config.toml
encoder_arch = "shufflenet_v2"
encoder_kernel_size = 3
fusion = "cross_attention"
decoder_width = 320
decoder_norm = "rmsnorm"
decoder_mlp_ratio = 4
decoder_head_dim = 32
decoder_inner_norm = false
residual_init = "none"
learning_rate = 0.0025
Rows from block 5 of the text decoder of a small image captioner, named by matrix and row number. Rows with one number belong to one neuron. Each number is 128 + 32 x the weight over its row's rms, rounded and kept within 0 to 255. All counts start at 0. Numbers have three digits each.
After each neuron's rows are labels from the 100 texts, of 14976, where the neuron reaches its highest value: "tokens" is the input token at the peak. Only what is clearly more common there than usual is listed. The data: views of escape-time and Newton fractals.
# fc1: MLP up (decoder.blocks.5.mlp.fc1.weight, 1280x320), inputs 0-159
# fc2: MLP down (decoder.blocks.5.mlp.fc2.weight, 320x1280, transposed), outputs 0-159

fc1.44:106154169139127177122121123154085195133150121117142113113093122137129124137143140200090147120070160106093127112115106138115169129180150134143062167106142134111132137155153142163097119098128116117120114097126158151190144181048130079100145106095164116101176151168172084071069137096101100062153139132117145142147066115155095151164090179087115174144171149149126127132168165166145171140121109189143117136088083068129149088173176147095156182115156135147114143141142172109086124126147152
fc2.44:106090151124151137123136132130130138111138138133154120159146158181068117114104134054083107119108160146074101067146100100118150147130177130152159070147090127143131068173092069077166139128099149080116117089082153106073184058126161132159114088108169166146048181139112111118090122132147115130142178158179082143104144119085143132082114082177128067155107169103136179113162117106114172160104123126117117115169184123093116119158138069154133168157143120135091135158104110162131096087114098
tokens: "ship"; "set"

fc1.1:128113142118111124158099160149053120097163135155175084099070214123127100198099135118100131201068148089137141129149139122159121133117120167121211118144101117104121180153131135141096094145111177091148099161172166118146035083169065127079113154111068136150100158217104177148113164120087090122122091126158108106142116171164095155139126120163170121146129159139125078082139055153187158171160114182082116143134099138118150101138091100159125041109165152169123091123165146136139106131111194
fc2.1:136114111146185069171118152116066073146078100100094129124149151174133092067073137112194170111160137138124149121167123102132160123143129109124132130111137156128115072150109203171133092154074116159087148102182123160165099105180117107117101094197192166103127120111127159113141147122121163133178163093145103167133157175149144102128122140100166185137103115133098167138158157105184091176095123114114159150106200113083132097166071156091129168108125125095180174156170107106137153112110108
tokens: "julia"

fc1.252:102080153217159134072143194122119157066129125135151107098153160158123119107155168103110106115118088137087144066155053124132129128147112137189084126166161166096039102173089118160052162136166145135136085095109113123161130093058105166122142181134161102167149116244144182133125179134128141173179145112153107112218102118137133105197107158138138108110206139161120128136154122104156179142140165115133095076108175099164155108111182122113159166171135139111145121142125130079144133137075191
fc2.252:055185069110109127106095129115116065129143131085129155144134133113148091088085120187111138134084139157097143129114175171154143154187128200114134138115118144114145158109181152176187154100110143174158176069168138105138102132126129111072077081147103143090152119148095163112161142108139132060145148074098139161165150129160108146117102105091194119158147105142167119123072111111069096109140102141038099151173106142172159106127086185137124120167127143132121153119091137138181125122140141
tokens: "ship"

fc1.105:136107112141189123114122164195117079106123170149074126189124084139151086165124153151132128128131116095137106176087110097158098136139126154109141116151081118079108123120104140190105104110099121136133103161174097128141114150120101168140136131106124114177108183089153143191141157108093096136112126147110134084140161154078151148090136134140101162177151143147100092148086088158088134141094127155178138061142099132122158172138120107086168137129105102129200107126121165135094170113089095
fc2.105:106111144111137107136177104149077106127150090144142121103106093135149081193129089064184131104139081123144141158113172125138161066164129080134119125129133183163173193127154165124109152106123111084118124140216067120107142087141105131106142058095147146138104128089121141195056087115164157136116127157204162125088098106149133148154123154129165165158117162151117120125134040169135132119070139126175101106143190076154177110080085119118156095079150105138140124122087145124144112091112062
tokens: "julia"

fc1.214:095152154153069185147139101126122151098077125097130148118149037082073075137135144133170100111076120158106220163151066077102137100116139162141179156111117127129129131083132144168044144073133164110099113093137111169088124143180162150157131086089107125053156181095095174087135141145147198121129103135172151090114151096096140187141169166160167139180126193117133126151133173117191131137114168143076135176139096172149168154122061164077130083117093128142162156097139141116145119098119102
fc2.214:176152121125166162112129081143145130122112083070079213116122108113108110117148060138157148165188123131052120116123100123150080104113133137136125129093091161176132130121087160127104132165164130123146179095144082109162111118184137180106091122130187105141091139215092173180126112108129041231152096082148144089122134130163124161085173206159095140170105113153170145127118208118159139176065128169095135147153135109141174129179191148109115115092132201161118147076109162105105130150220075
tokens: "julia"; "mandelbrot"

fc1.321:111203173163114102145152142145079154089112129146116095154126129111118110146076098135124075206060149088144111151069156115097185171103099168110143063128189128134112161151176095116114134111171131100129102153137147153141091111161149071082151128173174104160169156115069065138149101092087123190108186092131079162144157116121135098178169110153180156122179126107102071081124145122086113168108174162168126163167129165156167184066150095133133137157083136093098138163126122108126138139077133
fc2.321:126110112124133075147188052147092091078137142101126145152201120076108111186133130138144133162147140121067126095120134171084084154102154109143134119090143111168152202107091194111110120106092147166072164147070146103132162122169104119157144115176117120143135125155094087138176150158164129078112079157085138164105090176073166095052158141077093114137159134144087170089149127106159153132064178123134190167082163135143167133117154039127122222146156165139083140092103117129074168151144133
tokens: "dark"; "grey"; "warm"; "cool"

fc1.323:122131120096159089089067169182139125108174161072081144066074098187083090109072141138165069090115159123119139100077134180146145146099109165125137113162154094172091131144118116141123105114171098161131129164121100167086135152103109146127184121150182100168122131111106134151122066115151119136078128161197146149125153121102127205120147162108147154125165154123137080082110126153160108110109116159080128132138160076147143099128157143152160118074148123098114184167154171180117129076141131
fc2.323:121148145188054160145202116078110081138131189142127112125140110080144153153154182129096136190141110149169136153082124150137123108138166102109102163130102118075134193128139145156073133146149150037124119127124126067082188086117144147078044163074124160135157122117153135101089116174163169164113129152097140165134091134104167099147105078124124124145083137133143094113079093101068179129169099114124119122193170128127149157164161150122084146164121117115140098159118092093111116104096078
tokens: "colours"

fc1.213:099146126129200100087109141084146165098160141076125119121096086125123132150164174176112136126140117151148163123080095126126159105077152143143093102178134108160125117120118140097116135124178092156144140180126146135096099230061151091117119114060105123073095149097147132103094122097101113099174094158123135144171126073115169132150080082101102136192128159135115065172114105113149197093097172127118125134124125115115144143167156145069168083075150155198167180139126142112149150064151105
fc2.213:115091140108153108095140116080149166114097090127150154129129134150175131161144128130158064138138133188180108144068128129144118176120147100063148107109134182171160116212157198114154205146107127109195155099138162073196104081187129140120149145066093092069166122136102154105133207148102203145138162145135121115139143150171142135200172152117132201058131161113137070166117110115133142111134125148122166100122137079130107132131134137086145123123101115120122132118171119123145146084097161
tokens: "colours"; "burning"

fc1.705:123120095109117176140146191145174115132151164121152104155067152162131036130089146122127105153069128165074094166141122100072105161180186138115084126121159133104092127093101168132092120135150161090097145126127158128171125105162157172098120139111182143106166163119135150095143129121133100120107177145161135133185145199082148125114109160167111175107096143199139143097153099124089151131128196132142113089178132078153104095067146120160080119133112172086188170126136152160179181160133139
fc2.705:158161081154113105130190156119137135114122167110121143144133097182123120073169044135180061124138100073134106063129091101125086086128104184139122039121166084161103171123079104107141196120126136113147083170124146144133153110164184152101167157126104132125168145151183117182157176105048173150156146152190138104128117160110134183198133155115129109151143147123125146120091116150091119133076137152120109140156130121152116137087119128073147090099116177094127176169131172135189103084096117
tokens: "burning"

fc1.421:076112051110167125132119152148137151121168126099130100118151181153151150154126165093116151104106115169122112116118137090138099130109127155185155122120161127130096173096148090125125153126138150141143125086075217151118086107171145124172141154092072130156114136195112122162066108177113169093126092102104069108126170150097191160079114134096116121117101145142206117204107154131168131129142095122126169121128098154142107098055186146144052094161173101160144115160123178044166139207137122
fc2.421:118090152111133102100123133120096143108141163134103133110189111125092147092088112117150117102102136159133158081083201094116194136138121167126126116118135150083107050191099167069098149144147144141085150192221119104085126120182108188157152115143123165148070075089154104140135095116186126171141131119182124181146132070152184105083151140106121103083083067187160158145129185089086113125120118127165143097161135118094155174159125176103163107115052120156141123163136096115137074086147134
tokens: "ship"

fc1.481:090092163106123145198177110112070125105125115183122131123146114085103156123084119120190102118126162140096095139153073125108059109109177091132100129138109078113193128102149174125115081184133163118162146111109155141125105151089169091087169090137134112108118145154136172084117131141102128126135150119098129154123119145093104127130068166126158079168184138148158099103118138098065144150174180096138162188166125110144148095089137219150131127113150103111175133113151204134125067136124194
fc2.481:099088180131172145116200099162137111071140131134124155176124086134171126133129093092147141107134163112097075106122124125089078102167087084096108096139107167176090132115166196164111129119156134086123140144133112146141119153138125107145108084144116110103053115194160167061137172054106170107102155189166091083146091162095110127098137109107141119162153158080078139154155112055085112145160102065079141184119093130111167107098091170179149201129124104073153154095147142138118068042077152
tokens: "ship"

fc1.476:120126120165130131111128112156205136160150150104144110149154125216112132127167143120109123084034113149136187122060167127069121132139092179097099098165086152112121107184128117077125066102146072141102085174114146088092104113134121073137127073153066112165112103118117107176170140111066142135149151105152132090172094056115121189128130135150078099169122182085112135150203175127084104159140074069126117132105153142108111125090119150141132091134175154138129110122102137128101139124109115
fc2.476:082105152071083139080098150142121106069136122134085060138113153107130056109137088142168167149159156133096122129150118064066151166125122058098147158075106106125120138076164164136184141157103176156120143136145177143202137132091132145118132114162121135091158107131163084115142088100144075124082094145227107115145116193139162116198199129157117178089188088134121144117086105141095132134119119127172083185144171142129149123131129089091143145140143139088154137138129114164150146106134098
tokens: "colours"

fc1.656:133172129119165154154167167121107121071131093080126123142142111107162150146193130186145108118134131089110096169189083169162089142138068144112117174079158110140202046142138128104102143126140098139085180082126176141127093113169154157114104115131109151170143147106135133129153194145130149163159103120154177185188113165076143139083046176133154086075096156185146161126147146069070169136190193129157075139138089111137158113133106141127136138090170139067123156116101100106131104157150158
fc2.656:167107086149158104127074119135084111108136142118128074118177078111112141064155161124124124123121149103087117069102139055158136070152142135119078146149145118157159078151185166094080147115084112186153150124135151157076125109097089143135147091084154125173102140132134155064128099104166101061094128135129118117159078133128121174131208175125150101191134069123143095163156141132180114148144133089140147113149091184101100132135091184128158114130152115168129124085127166083132106095128166
tokens: "ship"; "set"

fc1.462:093123150126115133138176106090170138084117124145133151105141128139136177154140134112082148113123138110139133078107156156062129075179149133183100111124235120121128101106125093125156140177196168091090143120158177164112119097141152092117083163137153101091124113049128138126137091178119128127130075091102181151092170139091097129104139196128126108148148106156165122069136162125167107168139139125197108188191148126100130112146073142139053146123117148191142123130082092115099150095084098
fc2.462:132130167158077091158161095101092127099158167143078135126065087111124172161122151131135124119157155183110078115164136131156160108161148107128136136159126137129094129093118123117094169102140127120159228118116076113136127092153114106179105096114128097166124135119145149125117124113157105116164097166125142101118205115144177155150113186166117123126136135181125136047119124165141145112164139102118115203124072089131144151148067151053160111099060186107166110149122137143128095077039109
tokens: "julia"

fc1.71:138135132087076146164131170100133108164112152090115150140137168115146091157102152113151147116096135104061109130119094089177125140104093149085148096147203164088159147075201146181126143127109125134110131118165152131153142099157135115071144138159083150138154132085065203150129126115116050107141106136122160140194114158117126121100089173147191113095122118121124144170149129168158095080101105182095121185171149118091152085165091107138177097179182111091148070124132107118122101183082132
fc2.71:142168174099113089127136116128137104134079063139110127150104111141163212094127114064094148074085141168118078144144091115135150107170147119131124136152138161151109182076043150174181113156138132075154127148152127154116115107155159170155147162150085098129147117117118078206105174127179129141132095127087117081139127159089111134086112097172131106134207188153110125167105161143143138142186089144149099157163128124154143117110044143088118150166184111076122170117147095041168163097152146
tokens: "julia"

fc1.601:132101116057148118152093160141141108134108094181122147139066079158176155092231186160123086116154123168128154112174129107064156098090146139124118105130124158146168141177147176146147199126113140132121137188130134113167146128104091172142091134188147160152164158142160174136212094113133106128136158112195146134142190136130086170187134156157151140127128114096150098143115083142140107156154145112127030152124118094122145161097101075118118115164129138147127180147059162175147139071136136
fc2.601:131040170136148094069137126131121131176143165167047112174120135081093113092148095094143167145134125134112117255148100121143127145152184182194102070101138111128101124165153101110134120148092115115164115068120183151133080056132174113103132091149213068130176072113142105148111110136129063125137148143134127162132121113170164125147129168178124139139119207142114139091059147159133150158128162113117164116214131119109081146136126144109139127177144120120118119175164116145126112131157147
tokens: "burning"

fc1.178:088077162128136174138173133127097075142112150147163087113185177082134016121140141136155078103154090160108070093052113132104096087124141102144083152069128081120159192156086141086185183048127112148118099057138158109134107124078170111141181109102063154126095144095094117128104170103125163142189130148116143170126120137116105109110138108129095118079151107142133090129108111126142135142160121104103106092146141112157133046129184117142144083142133158091100067162183169117147147143084120
fc2.178:150148132090068146122161072101120193122145149142091143123141099129125092092126173066137114154121199088153149153213166074146141144150120103108178191143096114125080081166111107117170107149140108121124154135149110147169114125192110156088085133123160153146069123136152143124196111129110152133120065134161139142098113089156058124149132093137172193112128174163137156177178103156205102205167123100102120131163133151097095139135143192110101121146117110116144129072178104133143060130122081
tokens: "dark"; "warm"; "earthy"

fc1.169:119129138130119121069130166129090105079115050117178197058121186140141128176141093112132140135121149104113170106149096116163116122112139171171128093114128106142092152113122077113088083148151191174097163163111144101116076132145109108088154124155094110125068157176123166095126106118085119069101078107120112104049135145121115146129129148160123121159181160122141133108162165083162087153135170177115110149178132220096150108088173133120143124146134133153136085157095124122168181133089150
fc2.169:108101166137121118189127092168133087071115085116088100180089173093171124129113142093105151069134171148092124144187165087155141064133145063069146165127105191144178116117084140104129099135093082088088079087164085173182055109122130149086110099162148097129117118103113134137159180131157142182175118093155119115142171186146186141151213166128135140103119135203069120149171180127128071134151131121138115055134092157124116104164061134156151090083157094116110143112137164120187131089077191
tokens: "julia"